config.toml
translate = 0.06
activation = "gelu"
shampoo_beta = 0.99
lr_schedule = "poly"
weight_decay = 0.09
Rows from block 2 of a small segmentation model, named by matrix and row number. Rows with one number belong to one neuron. Each number is 128 + 32 x the weight over its row's rms, rounded and kept within 0 to 255. All counts start at 0. Numbers have three digits each. After the name is the row's rms in percent of the matrix's.
After each neuron's rows are labels from the 100 images, of 14848, where the neuron reaches its highest value: "lies over" is the class under the peak. Only what is clearly more common there than usual is listed. The data: simulated fluorescence microscopy of cells. In brackets: how many of the 100.
# fc1: MLP up (model.blocks.2.mlp.fc1.weight, 1024x256), inputs 0-85
# fc2: MLP down (model.blocks.2.mlp.fc2.weight, 256x1024, transposed), outputs 0-85

fc1.378 118:095182110167088128150147180071101153147127167093077161145141147117152154125158119165129118096068123156093066161126188178105137138133089173097150120091179129110126137139135122115105185133159093138121077152156187135158079143196116076151123158141099169080193152
fc2.378 090:147074113110162151120113095075132160136066121134160112036115112135128116137102123096113149156163148103135126122082133095122152126162091140149102143106116075115109116158167139089112114124094100085140137190059190115074179102124077097108147148160108107124175089
lies over: cytoplasm (78)

fc1.363 100:148099173153107180115123145142077179136067125132096129080148114129089138102151160107131160143124196109086097142156170164145112101123149173148084120133122112077149112172123150068147046101138158131101147154123132120125110098100118094091099119123131138118089120
fc2.363 106:133129095154191096178150118104160079120124118087117116125129156140163115145098093130108114113123139133171173165101127174160144109130117090113075112091185156183124144110103110215104165141108093161138135159138148109208171214148116158127103166079143126118184136
lies over: nucleus (63)

fc1.118 108:054166158157160148138150091159143119173184160116162140089126111106111114135119071091145160130133150164086135101155117140114087143108126123104128141156108158089108059084124118064142140113095138122159161152142080164105131128198163161146093105113099154162154166
fc2.118 105:091125123145104163074083124088144140089102111205101152077135099161105120092102141145165133156199149162129123147126152195169133120149142126138140162143157110121144161156133156169160075110164127129156193140164148085140177084098162101108134159161184156085145160
lies over: cytoplasm (64)

fc1.668 096:143130115140156128157116113133093101135207129145160123117117141129149087170153076121100144139100147085098107167177106111122166165094118158139151120114094105119172169141101126067168163130107124232070129101137151112128074127150090155145156121181043138153119127
fc2.668 108:127107134141152128095173112097167198183112161099133184148117112119127167108106153143115126164164110135128145139173142132170111123163145067125091115173151143119121043138136147190125131110115130041154164163151139136116161158137172072077081100071157098066156165
lies over: cytoplasm (98)

fc1.400 099:122125175188136159141169133125062081118103156074141188142085137135145110191156115173131167138144116115119109185110123150071157109154076134145067066124162162175187162105115100115142155123138097183103125100154190138130127113110111113136126124102147147126150106
fc2.400 101:101105114129187098114098101123139141195125087158110045109123109134125101082132164098172056117139132113179103112094123170150092143110161132104089205117074134096058129165098073090131101106161148118130120178134086125152129120135125105160172151136114122116154131
lies over: nucleus (34)

fc1.283 094:158135116155163104151161148174155111180205132131134143185084107153094106133166110141069102107117060178150140151179160152129160093182191108131148101113173146084155133126092182116132174144126139082117174086072121099093174087135093106130105128151121122163125134
fc2.283 094:133112146122127158117160119100160089132100093119097109160151179133137113139114139082186132086149178091136132156141101164149148118100110096090134117130112162181102107106038125158099155106104162157090160155109165138130105115128151123110186132055094150196131151
lies over: nucleus (40)

fc1.407 102:146163085179177104120097114154093122130144103106111128131157120142077167147169111166086093102142111104111164204089096125139133136086174158128102132101110105120119151149132076145153045017144123159084138093145154141122138108158126165122089148132116168127146105
fc2.407 091:134130180089101142147159161074184161137093164147133145129121164134148115147097093107173149137120113111127102093117082138061095112145096136127123112132136178128129065133146134115141110163140107108144143143113111138155112145093125079099161144112148088156119101
lies over: nucleus (86)

fc1.213 111:149102065174142122130122164197104107149114174112159150163063193159101105102107175125122093109115094162165130177136151144158151123108121070155120083122126117134112109201102161156055070125104159135106170151155157155143165125132158140135116057140179148144175160
fc2.213 097:117152185147167146130125146104163073124110121148093090123167029155120129173142192115121144132191110062123133120107133163112067120083146117111153113148133166123101089094107177126068159135137139130110088077111118083149137131139135093135155197105125136085092102
lies over: cytoplasm (72)

fc1.630 093:130178152136190115092155136062153174119173100134160143140132155133120157148133147085134129055140109095134112093131109155107116129122094129173114154182092102147091123153089129122130106096120111156135086123093153125141125051085101180153130076080132119042134127
fc2.630 090:108110106176033132148078105171114128156101136171124098153094109112184119131153118118122111160060133119078161162130045113152128134103198124094118109118113143141112148121115132167125133133132114090123171086053079145132142125147181074114169168132112104094080125
lies over: cytoplasm (77)

fc1.613 100:134158105146135119092122163161106099153070161091133107170108116173081128108163142137091152188124136168106005159163102129096143124149087108155119166100170115100145106101162127150120115114159169172099132115140111157127112140139096111123147137165092186156180193
fc2.613 097:118107152086127173162088068129129172091159153151133166156124129074169162162062119103148082065118106094127223142113103164124131158120156151122105110101107149121088100134184085028084155117131139092153099111175140080130128131085117110128094134142143119090087195
lies over: cytoplasm (88)

fc1.91 103:134196105086113104189145220174154091178159138093121070095124070083102080129117128103090107100123126088147104150096163105136110198121150138100089154139208154147117091152109156124138081149119164176059102168095164145096102114152113152129149126179158077112128138
fc2.91 104:163082157133108136099143120104134166049117139154150164115128157171132177147173072143171117190075135212159169112173144148150169042117079148165109157130074087124110160111145083134150173140115129082193133095140112136186164166120091128121120086088116130144163135
lies over: cytoplasm (100)

fc1.215 113:104127139135151159113100105136160088145119171061143124121171118145130117149217115136070095133173161140141163115116145101138158138160118152129128104070179148174113143094082198163139128092120138097124090170096122152107135113110152103179181143108114130126163088
fc2.215 092:099075136100115074125157134122116168086138116160145129121071109159097123137083106144194155097075103136141097171108120109138099102119125108161127207130080127070145100169100095103134107147112128171106147107121115085169164109143078146055120119145178113112107140
lies over: cytoplasm (98)

fc1.160 101:106098132084132111168134142094095096136109130118127129111099126203095123170132085191153141141176218138126116147130150114140117093163091170154116109115156157095142116122134130102200145124152109111105059106117155172200152119136075118116117147129167122125144142
fc2.160 108:103133134151153152089102153141115113101086076163149143137178136095174139094175135138164142116158164141091105151087117083136106027084042135095126153135123055141214086199136156133106129117105118190133138116119106092202077134137144137121170131156056108145105145
lies over: nucleus (40)

fc1.369 096:146141132124111150112127085131137144095141127154087152061066122150092096162206070157122143199116096083142143176137097123149062123120097152123101151165118131168089166108145150118126101174080125091150136117137111102148111127122162139120149131159167132091095129
fc2.369 097:160155139095094096147080143099184059166171128083132104069168144123133113094124073116122115123160132123119127122138130111111195129131146083159136104120125067114167071141171121134173161118137117125127090082128118129070119125163104172138099101139134168117114130
lies over: nucleus (40)

fc1.366 101:107192143113156167086078159084150089106099144066144163131102122122139144164101129094102101098119135173151090102115095121156123199166151158139124141122143202204110079143127123169132147087089122151147089116132155162143127103056175138133120154114137113174034128
fc2.366 091:088072064174078142134136115151076172170153129142107100198131172155104121118145073145119164125100135124121146182113110077109123028078120106136112108163110084066125136153124134145133130161159120112091179127139138083089126164135075107126111118152122102099165125
lies over: cytoplasm (96)

fc1.517 107:107160113124079111144151126142138092142120131125103108097113123105129155073126091185121088121055138166177144180086191079168130117135101084105163118099143109099142157160087156123068142100171108135056097157179136162123079114158095087142091154130127159136165240
fc2.517 105:137117182123164087158135070105135120107074176086107087074110139136093096134119152120117147167111134107143087128107131105057125148088085188124126103137138139110141158092115134175105069145160113182207144143211115159112129150059095106097154067146085129188123151
lies over: nucleus (52)

fc1.461 083:078094105146136063131123121150074140168134094135145075132098072111143155110118076153161144146084179147095140100128113145096128145093144208145200092086123135209137162120122175095085154108100156100122117149094125104123165123091183141114153085128101076158125086
fc2.461 105:153107125100155149144114104110124155100133178123165128115097176127083181193084113151109105189153111112082150143149109198120105139131104068180194079090108114101115109103156103081154107093137099200184084091158150115121170145111089117138106110114126130071077146
lies over: nucleus (28)

fc1.57 105:125145124129146087119080147104079095116120078104141158114143207148067126104183163110143096120213204099100143122202182148085181100073012135156135104156115106114193121109119139157186152132123096139021071156112162165105095118094042124039131116070182149089161151
fc2.57 094:113107122118106105160131114121174153125143151120108101169074089090147131117090149119054160108110107136120091155101162080181115131219176119099140155080138179112050084128073135146120156113065104156181129145161095132177110165153187149173135109166102116183103183
lies over: nucleus (51)

fc1.12 083:136174199034140096114165146124111138176148082076098167169141145107128132207116075153137123100146126064106143147122125179101095159137117152161109053105114148129101118186118145113192137109104163076100138161185132117141089112128128091140157105172132106073133113
fc2.12 091:155103099210048130168074153126156145128143116120135093128139174121151119135144123134069188155166112130116092057122126119146188108106080084163147192135052085093144110089115119169073063158120090126154101109190166111117140110210146131160105166070151109154103149
lies over: nucleus (92)

fc1.90 093:062113131161153122143159113105131126149073125117139117181079117084120136118099208166130108100129158114110103082109145101087136107112121156081148091137161123156180172137138130174113142121092091180100143149092116090117130157183085083059079146130095123125114099
fc2.90 098:149145127114154186175161125129122139131132164122136088149129153160155122094126190105142146123188087112138113123145139137119173132078115035184170147130174117155120106180105130115134178129172124085169139126138156183122143114141187148142134158111130121064144136
lies over: nucleus (27)

fc1.484 102:104104141099148145138131188172087112145131104172081142111136212089137152104158089130151115124081102135116182130153132095127147088158042113118129172143131089107093133159113170163125127095122153147136152166131153128140079113127138126169099122154107160146082244
fc2.484 096:089140157144088081152130111107138111148129122066119139135116068127107059105080152134102115116199147157134111078091100094120091140167164177160128142094110136150157102114081131123159155144083158155156137105134120107094141131127133063110169121129170082160099187
lies over: nucleus (79)

fc1.697 111:101163183116160159104145163127143174087130101168140155165176124154079129097102141084097095154123158121145115122117174107128148154113131068114122141170151133127131173117135099073157051140124144231143108138160164178111182086151135156125129159116126064170084139
fc2.697 097:083149109128110148164134108145114131215106130110137144164052175136150112140170161122136159096154148132127120171162135173131110143098110173095115140101134150122106070135075128213111157087128134053099143096163090093119122168094177156095121110150111146068203138
lies over: cytoplasm (73)

fc1.494 107:134177182193191071127121177098119098097132080122122113140128116126148127126170133132125165068123128058149098123128203116127162063095114172139147075131137148134110138185116089155164129107150077136112127116153162100106143118125119137105137166101115160188157107
fc2.494 096:132135077116163200103121139093082133165095122120139108155131173130116081150127152124107142113101121156135136129144253125137118122120189104213078154117100136078156113117088111112135108118102116118099111168151115132160123149142116120145089119144145137117125112
lies over: nucleus (48)

fc1.619 099:112073142118138170211086214141139127118149218112119120114094172159081098113139123172096144139134175106099106135056109163128132123124039165147150136134061122129100154114115136145152143156072119131056141155103128186074105125157101108130144121150080158144145174
fc2.619 093:080178095154120100094144154160134148182134129119145103147124155126201163149117155129101105138113120125138123042144171172149125161100161160074148110114156091095167157105118093120142110116163094187128115115139141140101134127130102114121150189145157125096171153
lies over: cytoplasm (70)

fc1.88 115:140102106111056118157129113154086141103119092132102136102127139095183087166098118142125091080119130065104058084159062095144097077191111109140175139186124131167174159123128136094113115136092081105103166151176117149125112115104124164175084173081098022174127162
fc2.88 118:083130138167114093106081150132136121167111154124130124128114109105157127107146128072139106125147170138122135178151122131163123109125060095126161079190060133173086138147115142104107102126130101134135108176137136129099125117160137189127160132110178166143109191
lies over: cytoplasm (81)

fc1.719 108:178146137112154103104096123103129166095126118122092083108134121074146133089148112152094108065124142187110146130158153162097088129135186122116096154091147102098114129109096107086104144141173151065160101128119189163117146144138155101120134119123143122179113087
fc2.719 087:138089138142164116145113135153145133199154160144129098064054124147057121170115094114121133077193145061105098105122109159124115145110122139107122068169114175079123113148124152100114101155126140188108136105067121096127119165114078131110132171163083122100112118
lies over: cytoplasm (64)

fc1.123 090:156161128104076154143104151164114160125180128153163094133114118147087160154176139083146139078098102081130155109112144101154151162115112171157149191101101113120131102141136071084088099129081150156125114158105088090073194104142133113172150137123152178128093172
fc2.123 084:172097136133174112170141070094130096179091107120137145135110138126145106101121111142078111111157148157169075140125115090095067127148142067112088182139126164119150153129147204130089157043156109126157145149123128149185093181157160134091111126108125122114085157
lies over: nucleus (53)

fc1.360 090:159139107078141168168158181123181124107198165099119148145140108168152089172117110122123163109139057146108112155161099136146115131108042118105101077124109160108101127132107175080198132134078164122089158125112128162150074119106136130163133108144120091052131115
fc2.360 092:133137161131103100125057167087082106187155097176141121135100185121104141095140107120168137200121150082114118078097120147067116132144130155190118156134123076176101127098076115131147081153108172120137118179090123081173129103166140110072076104081155151140174125
lies over: nucleus (100)

fc1.145 100:147147153106074105119101065170148160141123171122075123171156187129124125112135073082123136113122184113128171136128132138105140157140139089163141106158143134123106145135092107161113143136130100114138118088231117125107142132092190135111139119140162139154151063
fc2.145 119:162117128137125163144126147082116156115146153174099057101157043102177154111140098128094121140067088144119143138132147152164096204116100139170170075157092091109173106118155139135115151133125126123106073142158154140132114098184110072145129145165076153137134117
lies over: cytoplasm (85)

fc1.146 124:142103113163107087147098158123161135102154094154183101088113111099113164092105142103146124061147144141145072163255169107129126128153039154086137117140100120091141107144113180158087050141107200114093128064136096122136105120139151115121096130146147155094148127
fc2.146 128:174151119147154050097142094131159101172113141166119164139139085114118159099088127165050141137154076135167136153057164165088059181164190167163122152142099130168116137167180153127116133161131145145138142147119135155184173178105174185135117104135135142139127096
lies over: nucleus (64)

fc1.520 094:130134176121141173173145078190121157155124111132109145193140157124201153125108142135126138135108123144157152154130160109120118131157117083088095120060111111155160154134148147052211154201146104120174083153159118129145138159197127141121121159124115112112119121
fc2.520 084:116169101079112129086169143118117099156143170124140087098083138193081134111101150135162160107141119094157104061159157115129160171145122133167161142159179074141103159092090160158157169071091089131066111172160126127145138095058114102110096074129131163113107093
lies over: nucleus (65)

fc1.509 093:127186084216093102094118141112136084094090149112127136169126137107183092126100131167119097150108181162162099120157170156152133080111148111156159134110134146135141187140104129123122114158070127174071153109151127103073099117096132186141120127098173147106150138
fc2.509 086:113082190138101112054120116151127155155123154096106157157095076139189181141141088119161140035101110115123146137136160155109102131100131118110191096167088122106120076125101172136093126096144111140129102145136073174123148114161155073098101116118165116127105094
lies over: cytoplasm (100)

fc1.726 107:069115116069142144160071122131173113128023152102111146121109163135105119100145087121152142193128155124090133158148085102107164096138120186150102117150086158161139136157145111137177125182138117108076142087154160084088143134131132118109153157148126144148121161
fc2.726 085:056132151127128091080198142193091186121159088129163054095147145106168112108157179150125122129117143125122125104169111090139139184141157080113085123086169166092221087144160138144119129067110097179161091183137068141176117138121123138170141093083120131066147151
lies over: cytoplasm (97)

fc1.511 092:149083115100113184132156168115098149054138114098131124133106135133168119157137135185115142124124115155140121160161126131123115099163173141144072110122099103131163153118104178069185160147142146120132099102049055114115134106153142127146138124144131141148170121
fc2.511 077:140222135131109089121103102137126057168167131115122093127139149118121148110153120115147105172141134135096105099169174121088126162121107131173111104120168137114147145162130122190156142070099148108154122152077165121164155108127065122091130085103151119135109139
lies over: nucleus (83)

fc1.334 092:124099091121104108134064081158159161096079078107208099117133182174177126110146106095120132120226181128114154122072155148159162141099095138112122158149151148083161105174109129095134168091125137121152116164082075087096148084089149149117129094102153071183151127
fc2.334 099:154190160118061093124150120064123182150148093138074163115162057120130117178040107145108083130050096123110154169093135082120082108160180145121110141084123144148100105131070134120162162183122167135079139079122177153132132164181121080138114056149137151137116181
lies over: nucleus (66)

fc1.232 096:119157135154194175169151116118142128104154070184097061087129144134132074164092123153138090132062102083090127087135133150140156097160139141156157144154142172133066161137109154119153076147108022171106150168098130144132203121095124116105076106098106117101074144
fc2.232 080:154130150089148125089152155103202178196134149145171128151099090107094112122172112069164118172141129063107104121186140116114146132120117121133155119105214120169140121180122147118186172136136141047108150118138092143098086068173142125058111169132128108119108109
lies over: nucleus (96)

fc1.644 105:103101113119112078148095160136123067068104087116091120094184073112141122068177129179136127111109132092119078133151108146143141147113158078173145139149168136101170137129097170109115137156073116071210121229168151131105112091158123097128135158126182176097147179
fc2.644 098:097125126132155150124137120117112152082174131107165138162129166127103156118099071060143146106079145174146118109180145156150118187086088132093117107118168119143115143136105137094154146121107150123125129102185113155139141193148098129117085157161128125131173168
lies over: cytoplasm (75)

fc1.477 116:140076123157144165167037106122109149076158132144135093164152144137117111130143139124168121131127145142093105176150127133134147137150159104172159143139127112125132144120100179104159166140103202046117144180135181157111157122157120123137105127107128097169136184
fc2.477 112:142131143148066113146120121142167163133111074099169076183141169026117121060141132044151058147159124105151124142155164065121156121104146119096159177131186172088149144135081158162099128155175168128149138067170135113151086112173179086137131156152149152108112147
lies over: cytoplasm (88)

fc1.685 100:166148121120130188112189076122164099116128164153137101126098104121131126170098131077133172070130114178182137196123163167163209177146137167144149228130111166127148107132119131118141093103137163124156121140121113139052104124180148139122108136110054116106139093
fc2.685 097:150126134122132140125106188114087078117139114087107161155127163160188095105182139147114140125106157085128150066069181182116000094088105169115120091062135084138113147074114131123135092184122146134165174127176158149135152137105121131083123116131143138149127155
lies over: cytoplasm (82)

fc1.202 089:090111130096076120124129149146164131117141105148095140127132117110107113159119181060142147052125205115088136108141148158145108149148118160169090189196109136117089120125093153108133160083146102180102087115104103141067120071110158146094065196113164144163150155
fc2.202 106:108150090138212109146128146101071134125124108154117139101143158171131136148181177204118118133152099169157132152114147115099117134129123128137085111074088156125160142140080115141040137137123111053128163127132131125113150192187115059110177092130136139147097085
lies over: nucleus (46)

fc1.447 105:106085129180132108182128148160152099153089123092144177168180117131118151096134133084170148114130086110117123070124194124164064181179064085140124155126131123172151135089177138100161144107108164144107121134086110096104079197086145152139145140086157157137145159
fc2.447 099:088130129086101136042096170109149137106181096133093078119085115137100122211102123217088096107103155151118182210108168126158147118118138119135109184158096132103148149106141145169161107137144164116146143116100144091159178111152132138109099078171149144112148171
lies over: cytoplasm (79)

fc1.365 108:128155153083135088144094173151131140087100133148117127130160105183110152153100092140172134139191167128128131168113093136122116129142075140119122100160138137056124120109135142156163119124123137131134134146145087095119153065063100103116141098110148083132136094
fc2.365 098:132123121121083165085146177168140154122115152133117092147108167136172126109068107159134108213094114137114101152148181095098116132149163081132142121148174116167133167088087109095135098147162162134155128114110141181182133147134107131130074164116089146162097093
lies over: nucleus (59)

fc1.220 096:099160083081126122153170144133149111099082133106119132068118079162094166119093082153131164115130115152188100121142134159153133108067136224128121133106145107106138113084123181197089154118144153119106083081096136148089125121141121056132108073143175152191131180
fc2.220 099:105121151161115138144100155140080112157167123134089092075171146107180107102202055126103118139134193132127151141108115145157117127139073071120142118142105117147114124132108112042146083179141143074146162208118118097115127109124058179146151182127125109061092127
lies over: cytoplasm (81)

fc1.126 103:100112177073112072122183068098139177103156081129159115144139113135096194113135113118137159095168125102107145175117134112165134154124118129120141103106129145113116089158144156110173153136030115137163150166101137117142131147142117109087132181130141106121127096
fc2.126 080:058139092161103162153112144139128145139139152161110134146156127119167119161109154179078145170166108173143080123133163121073122066111136134102123153158086124113069136076150097119137135118197157133132119152143156094172116121072149081153167092129096142091094091
lies over: cytoplasm (76)

fc1.678 085:186137147128089137133118179165164082146136110196054099096136156095212108179099155144175141101132129162062154086175150139100182125193087113161099116168099162176168099122104171135165079169127136152086095148141157161104190151138129096111116100124159097133103099
fc2.678 083:115126109068155119167131156142128173133121099097156138153067154132124184157144155121133105090178092095143104115129187167069126144103117137111149108126108122115160100144096080128143194120138149107140127193121099098118138151136153157150138115141124162063112108
lies over: nucleus (100)

fc1.356 087:111143112088126078156123073112045112061168107117092121190127160132165131157176157136078121084106157130117138122116074129106161131133119147150159117157091120193139146065139121055131101121135106198163093180172139123136079139121131101162132085132097153129184137
fc2.356 098:149079154146147174084182161175173123182112163147173154177142137086083160131091172108136173090149039128142123124148080170173088098116129133111127202122115149092073127155143149202120116129105123091101187115117130149084125126109171156120111131127138083129112124
lies over: nucleus (47)

fc1.667 086:206140125096138114146177152123113121174104100160078114100184110132085142144196128128105183105144129125071220094109104128133098096103203116147118128078128119092154108165105127141120081120177179127127107094092135143100086152143117124109093128123065138127149148
fc2.667 090:171123166072112127134077168132104145116142174120143128106101079096144149157093107111186069188140120148165067122127105102119141167180096094199133095165139136159110156120125137164092147138124159157138150155099072131160166050092138147132167117097137133143080142
lies over: nucleus (69)